config = dict(
    encoder_arch='vit',
    dataset='rendered scenes of toy objects such as cars, trees, mugs and chairs',
    tokenizer='char',
    vocab_size=27,
    encoder_norm_position='pre',
    encoder_head_dim=32,
    encoder_qk_norm=False,
    encoder_conv_stem=True,
    decoder_head_dim=64,
    batch_size=256,
    final_lr_fraction=0,
)
Rows from block 5 of the image encoder, named by matrix and row number. Rows with one number belong to one attention dimension. Each number is 50 + 12 x the weight over its row's rms, rounded and kept within 0 to 99. All counts start at 0. After the name is the row's rms in percent of the matrix's.
# q: attention query (encoder.blocks.5.attn.q.weight, 256x256), inputs 0-127
# k: attention key (encoder.blocks.5.attn.k.weight, 256x256), inputs 0-127
q.143 090:50 50 50 50 24 29 50 39 57 49 27 50 50 50 50 45 50 50 50 70 69 50 50 50 50 60 50 55 30 50 50 50 64 50 50 50 35 50 49 33 65 81 50 50 48 50 50 79 31 50 33 57 58 50 50 50 73 50 42 41 50 50 34 77 63 41 50 84 50 50 50 76 50 55 41 33 50 50 50 46 50 27 50 50 56 50 50 50 50 50 50 50 50 50 50 39 50 81 50 12 66 50 50 18 50 60 50 50 50 50 38 50 50 48 75 13 50 50 70 50 14 50 59 24 50 50 50 50
k.143 095:50 60 22 40 50 43 50 50 70 50 52 50 85 67 68 68 50 29 50 64 50 50 50 78 45 44 50 41 45 50 50 66 78 65 50 69 50 50 41 68 75 50 50 56 26 50 50 25 35 46 50 50 37 50 50 50 72 85 50 50 50 50 50 50 49 50 60 57 50 50 50 50 50 50 14 43 50 50 66 50 34 50 77 57 27 65 60 50 70 67 50 32 00 50 30 39 28 50 50 50 72 56 41 50 56 25 66 50 50 54 50 50 42 88 73 20 39 31 50 40 39 48 65 50 50 39 50 50
q.144 081:50 64 61 50 50 50 50 44 38 50 50 38 68 50 90 41 50 50 50 37 50 29 50 34 49 50 50 70 35 70 63 59 67 81 50 50 50 50 50 59 50 50 50 50 50 50 70 50 50 50 50 50 59 50 50 50 55 29 50 50 50 82 50 66 50 50 50 79 61 71 50 50 37 70 50 50 88 50 50 56 50 31 49 50 56 71 50 50 43 50 50 50 46 32 50 38 40 50 50 50 61 42 50 48 50 67 50 39 35 69 30 50 29 37 76 43 29 72 60 50 18 57 50 33 50 34 50 44
k.144 086:50 67 15 50 50 50 73 50 50 50 65 50 68 67 50 79 37 50 28 66 50 27 50 62 50 50 50 50 39 37 50 76 48 50 42 50 45 38 50 67 50 50 50 50 50 50 50 35 50 53 50 63 16 50 47 50 50 50 62 50 53 50 25 50 50 88 50 49 50 50 50 50 35 80 42 68 65 57 70 51 61 81 60 61 44 50 19 27 28 50 38 55 50 42 52 50 50 50 50 47 50 50 50 50 45 50 50 18 50 50 47 47 65 69 50 50 50 27 50 60 43 50 50 31 50 41 50 50
q.145 107:50 50 50 50 81 50 40 65 50 50 67 57 26 50 50 72 50 50 39 52 48 50 50 76 55 50 50 30 50 50 26 34 50 17 50 29 50 50 50 50 50 29 50 50 50 50 50 27 50 50 50 69 41 50 50 50 50 50 50 50 50 35 67 50 25 50 53 34 50 28 29 24 50 50 66 44 08 50 50 50 47 50 38 68 50 50 18 27 51 34 50 76 64 50 50 60 43 50 13 50 50 62 50 50 50 50 35 50 50 50 66 50 50 51 50 50 68 50 14 50 72 46 50 54 50 50 50 49
k.145 105:16 50 50 50 50 50 50 40 43 50 51 50 28 36 50 39 51 50 61 33 50 50 50 50 50 50 71 35 70 57 17 50 32 40 50 50 50 50 50 28 50 50 55 50 50 50 42 50 50 50 50 50 50 36 50 21 50 37 37 50 50 50 68 50 35 02 50 50 50 51 58 50 50 50 50 50 30 40 50 50 50 35 26 50 50 27 42 50 50 61 50 50 50 64 73 42 50 50 49 50 50 30 50 50 55 50 50 83 50 50 69 50 39 20 50 73 50 52 50 50 50 50 39 71 50 57 50 50
q.146 065:55 50 55 45 53 49 25 50 63 28 50 51 50 50 50 58 50 38 50 50 33 39 50 50 50 50 52 50 50 50 45 42 52 51 45 50 50 83 73 50 60 50 50 50 50 50 50 50 50 50 31 50 44 39 80 50 50 50 49 44 36 35 50 50 00 50 50 50 50 39 84 50 47 75 50 47 50 50 50 60 50 39 50 54 50 50 19 50 38 50 43 77 50 50 58 50 61 50 50 86 21 67 50 71 43 35 50 51 50 50 60 68 50 55 53 49 43 50 41 50 50 46 50 50 61 50 50 50
k.146 066:50 50 56 69 50 73 50 50 50 24 67 46 50 50 50 45 50 65 35 51 50 79 69 50 39 50 50 43 50 52 61 45 44 50 54 50 50 69 39 50 45 50 41 52 50 50 50 38 50 36 50 63 43 32 50 50 50 50 53 81 41 50 50 50 27 02 32 39 50 50 63 50 60 45 74 61 41 50 48 50 50 34 50 50 50 62 38 50 53 50 27 50 50 58 59 50 50 63 50 64 50 50 50 46 64 32 47 50 66 31 50 50 48 50 70 49 50 50 45 50 49 45 62 50 50 50 77 38
q.147 096:50 50 51 50 50 50 50 33 42 72 36 47 50 24 50 26 63 50 72 39 50 50 37 50 42 50 54 60 50 50 66 67 50 75 50 72 50 39 05 50 30 88 38 50 50 50 60 66 35 33 50 32 50 38 51 50 50 50 31 59 50 70 17 64 50 50 49 73 50 74 50 73 43 66 50 36 50 50 50 46 33 50 50 50 68 83 87 50 50 50 60 50 50 50 48 29 50 50 50 50 50 50 50 50 50 50 50 50 50 50 21 48 44 50 50 34 50 61 50 50 50 50 50 25 50 31 44 51
k.147 092:76 50 50 59 50 50 50 81 50 52 58 30 50 50 49 67 50 50 36 51 73 20 42 64 50 46 50 50 50 28 75 50 67 50 34 71 50 50 34 66 61 50 76 50 25 50 50 50 42 57 50 50 50 50 35 72 50 67 50 50 50 50 22 50 50 50 50 67 50 50 50 50 50 50 50 50 50 42 50 50 44 76 69 50 56 50 19 38 50 61 50 61 50 54 41 44 45 50 50 42 50 66 50 50 60 50 50 50 37 38 32 41 52 50 74 50 44 31 46 50 50 37 50 50 62 39 50 17
q.148 088:70 62 58 79 50 22 50 50 50 52 41 50 50 31 66 50 50 36 50 43 50 59 50 31 43 50 50 55 53 59 50 50 50 70 61 78 50 50 12 50 50 82 50 50 50 50 50 50 43 50 50 50 62 35 50 50 50 26 50 50 72 50 16 50 50 85 50 50 50 66 50 80 42 65 50 47 75 58 67 43 50 50 60 39 51 50 82 50 42 59 50 33 46 50 45 50 50 65 50 50 71 50 60 50 50 50 50 50 03 63 50 60 31 50 50 31 37 50 50 52 50 50 50 26 50 40 44 45
k.148 093:62 50 21 52 19 50 50 73 50 66 39 36 50 56 50 50 42 50 50 50 69 50 50 56 50 50 50 63 33 53 55 78 64 50 43 66 50 52 33 60 50 50 81 64 50 50 71 50 50 54 50 50 50 54 50 86 50 78 50 37 40 58 50 50 50 80 51 66 39 50 36 50 51 50 50 52 60 50 67 50 64 78 56 50 34 50 16 50 50 50 50 64 50 58 50 50 41 47 33 50 50 66 51 30 43 50 51 31 48 50 50 50 50 66 52 40 35 32 50 50 31 50 50 50 55 49 21 17
q.149 079:50 50 50 50 50 29 50 50 64 48 50 33 50 50 50 47 50 50 50 50 50 50 50 50 40 50 61 77 50 50 50 50 50 50 27 50 64 50 50 50 50 74 50 50 00 75 50 71 50 46 50 50 27 20 50 57 64 75 50 52 50 79 50 50 50 91 50 63 50 54 72 34 50 54 50 39 42 50 50 50 50 50 56 30 50 73 28 68 50 69 50 64 31 50 50 40 55 50 50 30 50 27 50 50 65 50 50 17 50 50 50 69 58 50 63 50 50 50 56 57 50 52 50 50 48 50 50 50
k.149 083:89 50 50 58 51 61 68 50 71 51 50 37 50 57 62 50 43 50 50 50 50 29 50 82 48 51 50 44 50 64 50 50 32 38 50 42 94 50 50 60 72 50 54 50 09 50 50 50 50 50 56 50 50 53 27 66 82 61 28 45 57 50 50 50 50 50 71 56 50 50 40 50 50 60 36 83 50 50 68 37 50 69 75 33 21 50 50 50 44 18 52 50 50 50 27 63 38 50 52 56 50 66 50 50 50 50 50 21 50 35 40 50 68 74 50 50 55 50 60 50 50 50 50 34 57 50 50 50
q.150 117:50 50 44 21 50 73 47 52 56 42 61 61 50 50 41 50 50 62 50 50 50 57 50 50 50 66 50 37 62 37 50 50 36 24 61 50 50 50 81 53 50 50 71 50 50 50 50 32 50 50 50 50 46 50 47 50 50 64 50 33 50 21 50 29 50 50 42 50 50 50 33 16 60 50 50 50 10 61 50 48 69 63 50 79 29 26 18 29 50 44 50 70 50 50 61 50 60 50 22 71 50 46 50 50 43 50 40 50 83 50 68 35 50 50 50 50 67 43 50 50 83 44 50 50 50 50 50 67
k.150 110:27 50 77 45 86 52 50 23 50 46 46 50 21 47 50 50 61 50 50 50 29 50 67 50 64 50 63 50 48 50 41 50 36 35 61 36 50 60 66 50 50 50 50 48 56 55 50 50 50 50 50 50 71 44 50 09 50 26 50 43 40 50 50 33 50 28 50 50 50 50 50 50 50 25 61 50 37 50 22 39 39 50 50 50 50 27 50 69 50 50 54 50 84 50 50 64 50 50 50 50 50 46 52 85 50 50 50 88 76 63 50 50 45 27 50 50 64 65 61 51 63 50 39 75 50 50 85 80
q.151 099:50 67 61 50 50 25 50 31 50 50 50 50 55 50 60 35 50 50 61 54 50 50 50 25 50 43 57 50 39 56 50 73 57 50 52 71 23 50 50 43 37 50 30 62 50 54 50 61 36 43 50 38 50 50 50 69 60 50 50 50 79 50 21 68 78 50 50 88 66 60 60 84 46 63 58 50 50 50 75 55 50 50 50 50 50 50 50 68 50 59 46 22 52 53 40 50 50 64 89 27 71 50 50 37 51 47 50 50 50 50 37 42 26 42 58 50 51 50 57 50 50 46 50 50 50 50 49 35
k.151 094:50 50 18 50 50 50 73 50 59 50 44 41 50 50 50 50 39 50 50 50 50 17 27 50 43 66 50 55 50 50 62 54 86 70 50 60 50 33 50 50 55 51 88 50 50 50 83 50 50 50 66 50 50 60 50 99 50 87 47 24 65 59 50 58 62 74 50 45 36 52 50 50 36 50 50 31 50 50 50 76 39 71 77 50 26 71 50 35 50 50 50 50 29 50 50 33 50 59 50 41 50 50 50 34 50 50 50 04 27 50 50 50 27 50 50 50 50 50 58 50 49 23 50 50 50 36 50 50
q.152 076:50 50 50 50 44 49 50 38 49 50 50 50 50 43 50 29 50 50 50 50 73 50 55 50 41 48 50 50 50 45 50 40 34 76 50 76 50 38 47 50 57 84 32 50 50 50 50 50 50 23 03 30 76 50 11 46 50 18 50 50 67 50 50 50 65 50 48 73 50 50 38 50 37 50 39 48 66 50 50 50 49 50 44 50 50 75 85 72 50 50 50 50 50 50 50 29 55 50 50 27 50 34 43 46 50 50 50 50 50 50 39 50 50 50 50 50 48 66 50 50 50 50 69 50 50 50 50 51
k.152 081:50 28 50 37 35 33 50 30 46 50 50 50 56 50 50 57 50 50 50 50 50 41 50 50 60 50 50 99 50 49 50 34 63 50 50 52 30 62 31 50 35 70 50 50 46 50 50 50 50 50 50 50 50 50 37 50 50 51 50 52 37 37 29 60 50 99 50 50 41 50 39 43 41 50 50 40 80 32 38 62 46 63 50 21 50 64 50 41 64 37 65 59 50 50 56 50 43 35 34 50 61 50 50 58 44 47 50 53 60 50 50 50 67 51 52 50 50 37 59 50 50 76 42 50 58 50 68 33
q.153 087:36 66 70 50 50 68 32 56 57 20 50 50 50 50 46 50 50 61 50 50 52 82 47 45 37 49 50 67 50 50 50 50 50 47 42 50 62 91 78 41 50 50 50 35 81 50 36 50 50 50 50 47 50 50 50 22 72 54 65 73 50 56 50 46 32 50 48 41 50 50 50 50 50 46 52 74 50 63 50 42 50 32 50 50 79 50 60 50 50 50 78 66 50 50 50 56 74 50 42 66 45 48 34 50 34 44 50 73 83 50 50 44 67 81 26 42 50 53 62 50 74 50 50 46 50 50 72 66
k.153 087:50 54 50 49 59 56 50 50 57 50 42 66 50 50 50 34 54 44 50 50 50 50 50 28 50 50 50 68 50 50 50 43 54 50 50 50 50 50 40 48 50 50 50 50 63 63 50 73 40 50 21 50 50 69 49 50 50 50 50 84 50 67 61 50 50 00 25 57 56 50 66 69 50 33 50 53 32 45 47 32 50 07 40 24 76 50 50 50 58 14 50 52 55 49 50 50 81 49 50 37 50 50 41 50 50 54 50 67 68 50 50 74 48 69 50 50 41 70 50 52 34 50 40 27 47 50 50 77
q.154 065:50 50 64 50 50 50 69 68 50 50 50 65 72 30 50 65 50 58 50 37 39 23 70 57 50 21 50 50 38 73 46 50 50 56 50 65 02 50 35 50 50 50 54 63 50 64 50 78 65 50 48 50 50 50 50 50 37 50 50 50 50 53 50 50 58 83 50 50 56 50 50 81 49 50 50 63 50 34 44 50 32 83 38 66 50 55 42 67 47 62 53 50 51 50 64 50 48 50 62 72 50 36 50 58 72 53 50 50 50 50 50 50 50 50 71 50 50 63 48 61 50 50 50 50 50 63 40 26
k.154 073:50 70 50 50 50 50 91 80 50 55 46 71 69 70 50 73 50 77 00 50 50 50 50 50 50 24 50 50 39 50 71 50 28 50 25 50 50 50 44 66 68 50 69 44 50 50 56 50 50 50 50 39 16 64 35 50 29 50 50 59 54 50 38 50 50 50 52 50 55 50 55 66 50 50 50 55 73 50 50 71 76 68 46 50 50 32 30 50 43 75 71 50 50 50 50 68 30 38 43 50 50 79 36 50 32 28 58 61 37 45 28 52 50 50 50 50 50 50 65 65 46 50 50 50 50 43 50 26
q.155 083:50 39 50 48 50 50 50 55 57 50 50 50 50 50 36 25 50 65 50 72 50 50 50 60 50 50 50 50 50 50 24 17 27 50 50 50 50 77 50 50 30 85 50 40 44 98 50 50 50 17 50 50 58 47 50 48 50 26 50 38 50 43 50 47 75 45 50 32 50 34 25 50 50 50 50 50 50 23 30 46 50 41 49 50 56 50 60 50 57 39 50 17 75 50 50 36 47 32 50 65 50 61 50 80 44 50 50 79 65 55 50 53 50 50 50 60 29 63 44 50 38 56 50 50 50 42 86 71
k.155 085:50 50 50 50 50 50 50 50 50 50 50 58 25 50 50 50 50 50 37 50 74 53 50 50 59 21 50 46 28 28 50 50 50 24 50 30 50 65 31 47 50 49 50 50 50 50 50 50 33 50 39 12 50 50 50 54 43 50 76 51 34 50 50 61 50 50 50 69 50 69 48 50 44 50 66 50 81 50 50 21 62 50 50 45 72 42 50 50 50 50 50 50 31 50 61 44 50 50 57 28 56 50 50 50 50 50 38 50 50 42 50 50 82 43 33 50 43 56 50 50 50 94 29 76 50 50 50 58
q.156 082:50 71 50 35 55 50 50 34 50 41 50 36 63 50 50 29 50 50 50 50 83 50 50 50 56 57 50 50 50 50 65 50 61 50 50 30 50 61 50 00 61 50 50 50 50 50 50 59 50 32 50 50 73 50 46 24 63 50 55 33 50 50 66 50 14 54 50 50 21 40 50 50 50 50 51 45 29 50 54 50 47 54 63 50 36 43 38 50 45 79 50 50 50 37 50 50 50 50 50 50 64 71 47 50 51 48 50 77 50 50 50 38 50 57 51 50 50 39 50 50 50 50 50 53 50 82 46 44
k.156 087:50 50 39 50 53 50 50 08 64 68 33 50 50 50 50 38 36 50 50 80 71 50 50 50 60 50 50 50 43 50 50 50 50 35 44 50 50 52 36 50 64 50 46 50 42 45 50 50 50 26 50 20 88 58 33 50 50 32 50 50 50 39 44 64 48 50 50 57 50 53 24 50 52 25 32 54 44 50 50 40 50 50 65 50 50 50 50 50 61 50 59 50 50 18 54 45 50 50 50 50 55 50 50 50 36 21 44 50 60 75 65 50 66 37 50 50 50 50 67 38 42 50 42 66 49 61 50 76
q.157 092:64 50 38 50 50 50 33 46 43 50 69 50 50 50 50 74 71 34 50 18 13 56 38 50 50 50 53 50 50 50 50 54 70 50 37 54 50 50 29 50 45 50 34 50 55 50 50 58 50 85 51 36 34 50 50 72 36 50 52 50 50 50 32 59 83 37 50 50 68 75 50 81 47 67 60 50 76 50 50 26 50 50 62 50 77 50 49 43 50 50 50 50 50 47 71 50 33 50 50 50 34 33 44 40 50 65 50 33 40 50 50 50 50 65 42 62 45 69 50 67 44 50 50 11 50 18 50 50
k.157 091:70 86 50 50 37 30 50 71 53 44 50 50 50 50 51 71 62 35 50 50 50 41 50 35 50 76 42 50 52 50 50 50 50 70 50 50 50 49 66 68 63 43 50 50 26 50 48 56 51 50 50 84 50 50 50 50 52 50 50 55 50 55 50 55 35 19 20 54 52 50 52 53 51 66 59 64 50 73 50 83 73 50 50 50 50 50 50 23 50 22 50 79 64 50 50 50 50 64 50 76 53 81 52 37 50 50 52 19 53 29 32 45 40 50 50 50 50 38 50 50 50 50 50 25 50 50 36 50
q.158 092:50 51 34 21 91 50 52 50 50 50 35 50 50 50 50 55 47 50 35 50 79 50 27 58 35 50 50 31 45 41 50 54 34 50 40 50 50 61 50 50 49 50 71 28 50 35 31 50 52 61 54 50 50 50 50 30 50 68 73 38 50 50 71 50 53 50 60 50 50 33 50 10 50 50 30 50 50 50 50 58 50 50 47 50 43 27 50 50 50 57 49 50 50 49 35 50 45 50 50 35 40 73 38 50 50 50 58 50 50 50 50 50 50 44 28 40 70 44 50 50 53 66 52 62 42 50 50 53
k.158 088:50 43 91 50 50 50 50 32 50 50 41 63 50 50 35 13 50 42 50 42 46 50 50 50 44 50 66 51 62 50 16 50 50 50 50 50 50 49 50 50 49 48 50 50 50 50 50 78 40 50 50 50 50 45 71 50 62 50 50 57 68 50 65 50 38 50 35 43 50 43 50 62 50 50 70 50 48 50 50 34 50 50 36 49 50 50 69 89 67 50 53 28 50 50 50 50 72 50 50 50 13 32 50 50 50 56 50 50 50 50 64 50 50 26 50 50 50 52 50 58 50 73 50 50 46 50 60 83
q.159 102:73 50 50 50 50 50 50 50 50 50 50 50 56 50 64 50 50 50 50 50 23 55 47 50 51 50 60 50 55 50 50 50 50 50 50 69 50 50 26 50 50 50 32 49 50 50 50 50 37 50 50 50 39 50 50 72 68 28 50 50 69 50 39 66 87 50 50 69 70 65 53 73 36 50 50 38 50 50 66 55 50 28 50 54 75 80 50 50 50 50 63 50 71 41 72 56 32 50 50 45 50 54 50 53 50 50 50 50 25 50 50 50 50 50 48 36 50 80 57 33 24 47 45 50 50 50 58 50
k.159 094:62 50 50 52 14 50 59 66 58 50 50 50 50 50 57 68 50 50 50 50 61 50 50 50 50 33 50 57 47 50 50 50 50 50 50 50 50 31 50 54 40 50 50 67 50 52 58 47 45 50 56 75 16 50 50 84 50 77 50 50 50 61 37 60 50 50 50 56 44 50 50 50 50 65 26 27 50 50 50 50 51 50 52 38 50 50 50 50 50 47 50 72 33 50 50 50 50 84 25 80 50 52 50 12 74 50 50 50 50 41 50 50 50 71 50 50 50 39 50 50 26 44 50 50 54 50 15 50
q.160 124:66 50 66 65 50 61 50 65 50 50 27 50 35 37 50 70 81 63 50 43 50 50 50 61 55 50 50 50 50 50 69 50 50 29 50 50 50 30 81 50 50 28 50 28 50 56 50 60 50 42 05 75 50 20 50 50 48 50 44 60 13 61 48 50 50 50 62 50 48 50 62 50 46 50 53 50 50 50 50 50 34 50 50 16 50 48 35 43 50 50 50 50 50 47 50 50 58 54 41 34 55 58 68 18 50 50 53 51 50 50 50 31 50 45 50 30 68 50 76 50 50 49 50 50 50 50 23 50
k.160 112:55 46 37 50 37 32 50 50 48 50 22 50 56 51 52 50 50 50 50 50 55 49 23 72 36 50 64 16 50 50 59 33 74 50 58 72 50 34 50 50 41 35 72 50 50 50 44 50 50 55 28 36 61 47 24 50 69 50 50 71 50 44 50 46 47 50 36 49 50 34 50 49 50 50 44 50 35 60 70 49 50 50 50 21 50 68 50 59 39 58 57 34 50 50 50 23 45 45 63 32 50 36 50 35 50 36 50 50 07 35 50 52 50 50 70 29 50 69 76 10 50 50 19 50 50 50 34 60
q.161 121:50 46 50 63 50 56 50 50 50 63 28 40 50 58 53 20 24 50 50 50 50 39 50 50 50 50 50 50 50 76 50 35 29 36 50 50 50 50 57 59 64 50 60 34 50 50 81 50 50 50 99 45 50 50 44 46 50 50 54 29 50 50 50 50 50 50 60 50 50 50 50 60 50 69 51 70 50 70 44 35 36 50 50 62 34 32 42 51 50 50 50 38 50 41 50 59 45 50 52 50 32 50 50 50 50 50 50 34 50 54 50 50 71 54 50 50 50 28 50 50 72 50 50 36 50 55 20 50
k.161 107:61 85 50 50 50 50 50 50 68 56 50 44 50 50 50 50 40 52 50 33 76 14 37 50 45 50 50 50 38 50 25 50 50 36 50 32 50 50 50 66 38 50 46 66 36 50 50 50 39 50 50 50 50 50 45 50 50 50 50 48 50 68 50 49 50 92 50 50 71 78 54 62 50 50 50 50 45 50 50 45 50 50 50 33 50 50 50 50 22 63 50 57 50 50 50 50 50 50 34 50 34 60 31 50 50 50 50 50 51 56 50 53 50 28 49 40 56 50 50 50 48 50 47 50 50 68 24 50
q.162 105:50 42 50 50 76 50 50 33 50 50 50 61 50 69 50 27 50 29 50 58 73 50 13 27 46 63 50 50 67 62 40 50 33 61 50 50 50 50 50 42 70 50 50 50 58 48 50 74 50 50 50 41 43 42 57 49 50 52 50 41 50 57 55 52 53 50 54 50 50 50 36 50 54 50 42 50 50 50 54 50 48 50 50 50 50 50 60 83 63 50 50 50 68 23 57 50 50 50 73 41 50 60 59 49 31 31 59 50 50 50 81 54 50 46 50 50 48 20 50 34 54 50 50 53 50 73 65 72
k.162 103:89 77 50 50 79 58 52 47 50 38 50 50 50 63 50 50 20 50 50 67 50 61 48 19 50 55 03 53 72 50 78 71 40 68 60 37 76 50 50 40 50 50 50 28 55 70 62 51 42 50 47 50 50 41 50 50 50 66 50 44 46 56 67 50 50 50 50 55 50 50 64 47 50 50 50 50 50 50 61 32 50 64 50 65 50 50 61 50 50 50 50 50 46 50 50 50 50 34 38 50 50 50 41 47 44 50 41 79 79 50 60 50 50 51 37 50 50 50 50 50 50 42 77 56 50 50 72 28
q.163 117:38 44 50 50 36 72 50 50 72 50 50 45 85 50 50 50 50 50 50 83 50 50 50 43 41 50 44 78 50 50 35 50 50 80 43 50 52 50 41 41 50 50 50 55 67 50 50 45 50 07 32 56 50 34 64 43 50 55 50 45 86 50 50 50 57 56 50 68 50 43 50 50 38 48 50 51 50 34 50 68 48 50 58 47 50 63 48 65 50 50 48 31 75 19 49 37 69 50 50 50 50 64 73 33 75 50 50 50 54 47 50 54 44 50 50 50 45 50 36 50 50 60 89 50 84 50 61 49
k.163 117:52 50 61 54 62 50 50 50 50 32 59 50 57 50 50 50 50 44 50 50 50 50 73 50 59 50 19 81 67 50 50 68 50 50 48 50 50 50 46 42 59 66 50 28 50 69 47 50 40 23 58 30 35 48 56 50 50 50 50 50 50 50 50 41 13 22 50 37 50 40 50 46 43 52 50 74 50 50 59 50 50 50 50 50 79 50 76 27 50 33 37 39 78 40 50 50 61 50 57 50 66 69 59 50 50 56 50 59 73 50 50 55 50 62 67 50 50 50 50 50 53 50 50 50 50 50 50 41
q.164 099:77 72 50 50 52 50 57 50 50 46 50 29 50 50 29 57 38 50 50 50 50 51 66 84 50 50 50 54 50 50 50 50 55 50 50 50 50 16 82 41 50 29 86 50 35 50 46 55 24 50 50 45 50 50 25 72 50 84 50 53 37 56 50 59 50 50 45 50 66 50 50 50 54 50 50 65 50 73 50 50 80 69 50 50 28 47 23 33 63 55 30 92 50 76 39 50 50 50 66 50 50 50 50 31 60 62 45 50 33 23 61 50 83 50 58 34 50 50 50 62 50 50 50 69 40 50 55 45
k.164 108:50 41 32 50 50 50 38 50 67 87 23 39 48 50 50 60 50 50 50 34 47 19 50 50 50 71 64 34 45 51 50 50 41 50 53 07 55 50 50 50 55 33 40 44 20 59 50 50 31 77 37 50 34 37 36 64 50 72 47 56 45 50 68 50 92 50 74 27 37 19 50 28 50 43 50 50 19 50 56 44 50 50 46 51 50 45 50 27 50 50 50 41 50 50 50 40 42 50 31 38 72 50 35 50 50 50 50 50 55 44 52 50 61 50 50 54 47 28 50 12 71 50 50 50 50 63 50 88
q.165 111:50 52 50 42 66 75 50 50 50 50 51 66 50 50 60 50 68 54 50 52 77 40 50 55 56 39 50 50 50 63 50 50 67 44 50 50 50 83 50 50 50 55 68 34 47 50 50 50 64 58 54 50 62 50 50 50 50 50 55 50 50 50 64 34 16 06 50 50 25 32 50 50 50 37 04 50 50 50 50 50 37 41 39 67 37 45 61 63 50 50 50 25 50 34 24 19 41 46 50 59 40 50 50 50 46 40 51 50 50 50 50 63 50 52 50 31 50 50 50 51 50 50 79 50 50 50 01 69
k.165 096:60 50 47 50 50 71 63 60 50 50 57 50 47 50 31 50 50 57 35 55 67 56 30 50 50 50 55 50 61 50 73 49 50 50 50 90 68 48 64 52 55 42 54 50 33 55 36 31 50 58 41 75 58 51 60 50 40 50 50 50 50 50 55 52 50 28 50 58 50 50 53 70 50 50 45 53 50 64 41 63 50 81 41 53 50 54 35 50 50 50 37 50 57 50 30 50 49 48 28 50 62 54 50 50 50 50 41 50 40 29 54 50 50 57 66 46 61 53 50 42 48 32 50 23 47 50 50 50
q.166 113:60 29 50 50 17 50 59 29 50 50 65 50 77 50 43 70 50 49 50 50 50 60 50 50 50 50 50 76 62 50 39 50 50 50 50 50 33 50 25 50 38 75 55 50 63 78 42 50 50 13 50 50 40 50 50 70 55 50 49 41 75 50 36 50 50 50 50 50 53 50 50 50 52 50 54 50 50 29 46 50 50 29 50 57 50 50 38 47 50 37 50 47 94 50 50 50 64 50 50 60 63 44 67 48 69 67 61 50 50 50 50 50 72 50 50 37 50 57 46 50 50 61 50 63 68 50 84 51
k.166 095:58 34 50 50 58 50 50 50 50 50 68 50 54 65 44 50 50 50 23 67 30 82 71 50 61 50 50 50 50 50 50 50 50 50 50 46 49 50 30 50 63 59 50 32 50 50 70 45 62 31 54 50 29 53 50 40 50 50 50 50 50 32 50 60 46 50 41 37 59 37 56 41 37 54 50 50 50 50 50 50 50 50 57 76 50 50 50 50 50 34 47 50 75 48 84 50 41 50 67 69 64 58 49 50 50 50 35 54 88 50 76 50 50 50 50 50 64 50 29 50 50 50 73 50 50 50 50 50
q.167 115:11 20 50 50 50 84 50 64 86 50 77 56 87 50 50 50 50 40 50 50 86 50 30 45 50 55 36 50 45 82 15 50 44 50 50 50 50 81 50 30 50 78 50 50 50 50 50 50 50 50 65 61 40 50 53 31 58 50 58 38 50 48 52 46 50 50 50 43 36 50 50 19 50 31 32 50 41 50 27 36 50 41 51 50 50 50 40 50 50 50 54 50 62 50 50 22 45 60 50 50 50 50 50 50 50 45 50 73 50 49 81 50 50 42 38 31 42 50 41 50 56 50 49 50 76 50 43 50
k.167 121:50 50 50 68 50 82 64 50 49 50 64 44 50 50 28 58 53 50 18 50 53 50 56 50 57 54 50 50 66 50 50 50 76 50 45 50 50 50 49 42 50 50 72 33 60 75 50 39 50 18 50 50 43 41 44 41 50 58 77 50 50 50 50 50 50 00 50 50 50 50 62 63 50 57 50 87 71 58 50 50 50 50 54 50 81 52 39 50 50 30 37 50 66 50 50 67 53 50 50 50 51 63 52 50 50 61 50 50 50 40 50 59 50 50 50 39 50 50 50 50 55 50 50 50 55 74 50 50
q.168 125:50 47 50 46 50 50 73 46 30 50 50 77 50 50 50 44 19 50 45 50 47 50 53 55 47 50 29 30 92 50 67 25 32 41 44 67 48 42 50 50 50 50 62 51 50 38 60 68 76 50 50 50 62 50 50 50 45 58 50 31 50 50 68 50 26 50 50 52 75 26 50 49 70 50 60 69 67 50 50 67 57 56 74 50 50 54 50 50 50 75 50 47 42 50 50 31 50 50 50 54 50 50 34 76 33 50 42 58 42 50 32 75 70 61 43 50 50 50 41 35 80 58 32 67 34 50 66 69
k.168 122:62 65 66 42 50 39 50 50 40 50 70 50 48 47 50 50 50 50 50 27 50 32 50 50 54 50 48 53 58 50 49 50 43 56 50 16 50 50 60 65 46 50 24 52 50 50 60 50 50 50 50 50 50 55 89 26 24 50 50 50 34 46 50 60 50 72 77 50 72 41 50 55 61 50 49 50 50 50 50 50 50 50 52 50 39 50 22 73 37 62 59 73 40 50 88 59 54 63 08 45 50 50 56 60 50 63 50 50 68 50 50 60 72 29 50 50 50 46 50 50 50 68 36 64 34 50 50 81
q.169 116:89 50 50 66 45 34 67 32 36 50 46 50 66 33 44 50 50 50 50 50 61 54 24 50 51 37 49 50 62 43 74 50 44 50 50 50 55 50 31 50 19 50 60 34 83 50 46 53 50 50 53 20 41 60 54 50 50 50 50 50 80 48 42 56 50 50 61 50 50 50 50 59 69 50 81 47 84 50 50 64 50 36 66 50 50 64 74 50 50 50 82 45 50 43 45 08 50 50 55 26 64 25 50 39 50 50 50 72 50 50 50 63 50 50 57 46 50 75 50 50 50 55 50 43 50 37 75 50
k.169 113:85 50 61 58 50 50 31 37 27 50 50 67 50 50 50 50 50 44 50 50 00 50 50 40 50 50 50 50 50 43 65 50 50 50 63 48 50 50 38 50 39 50 50 37 50 43 50 72 66 66 73 50 37 48 86 52 32 58 58 50 67 50 51 50 50 50 69 66 83 36 50 39 50 60 50 39 73 50 43 31 50 50 46 50 50 59 50 50 50 68 65 50 61 50 50 50 44 50 50 50 83 50 60 50 53 50 50 50 50 50 67 50 32 50 50 50 50 68 05 51 50 50 50 73 50 50 99 50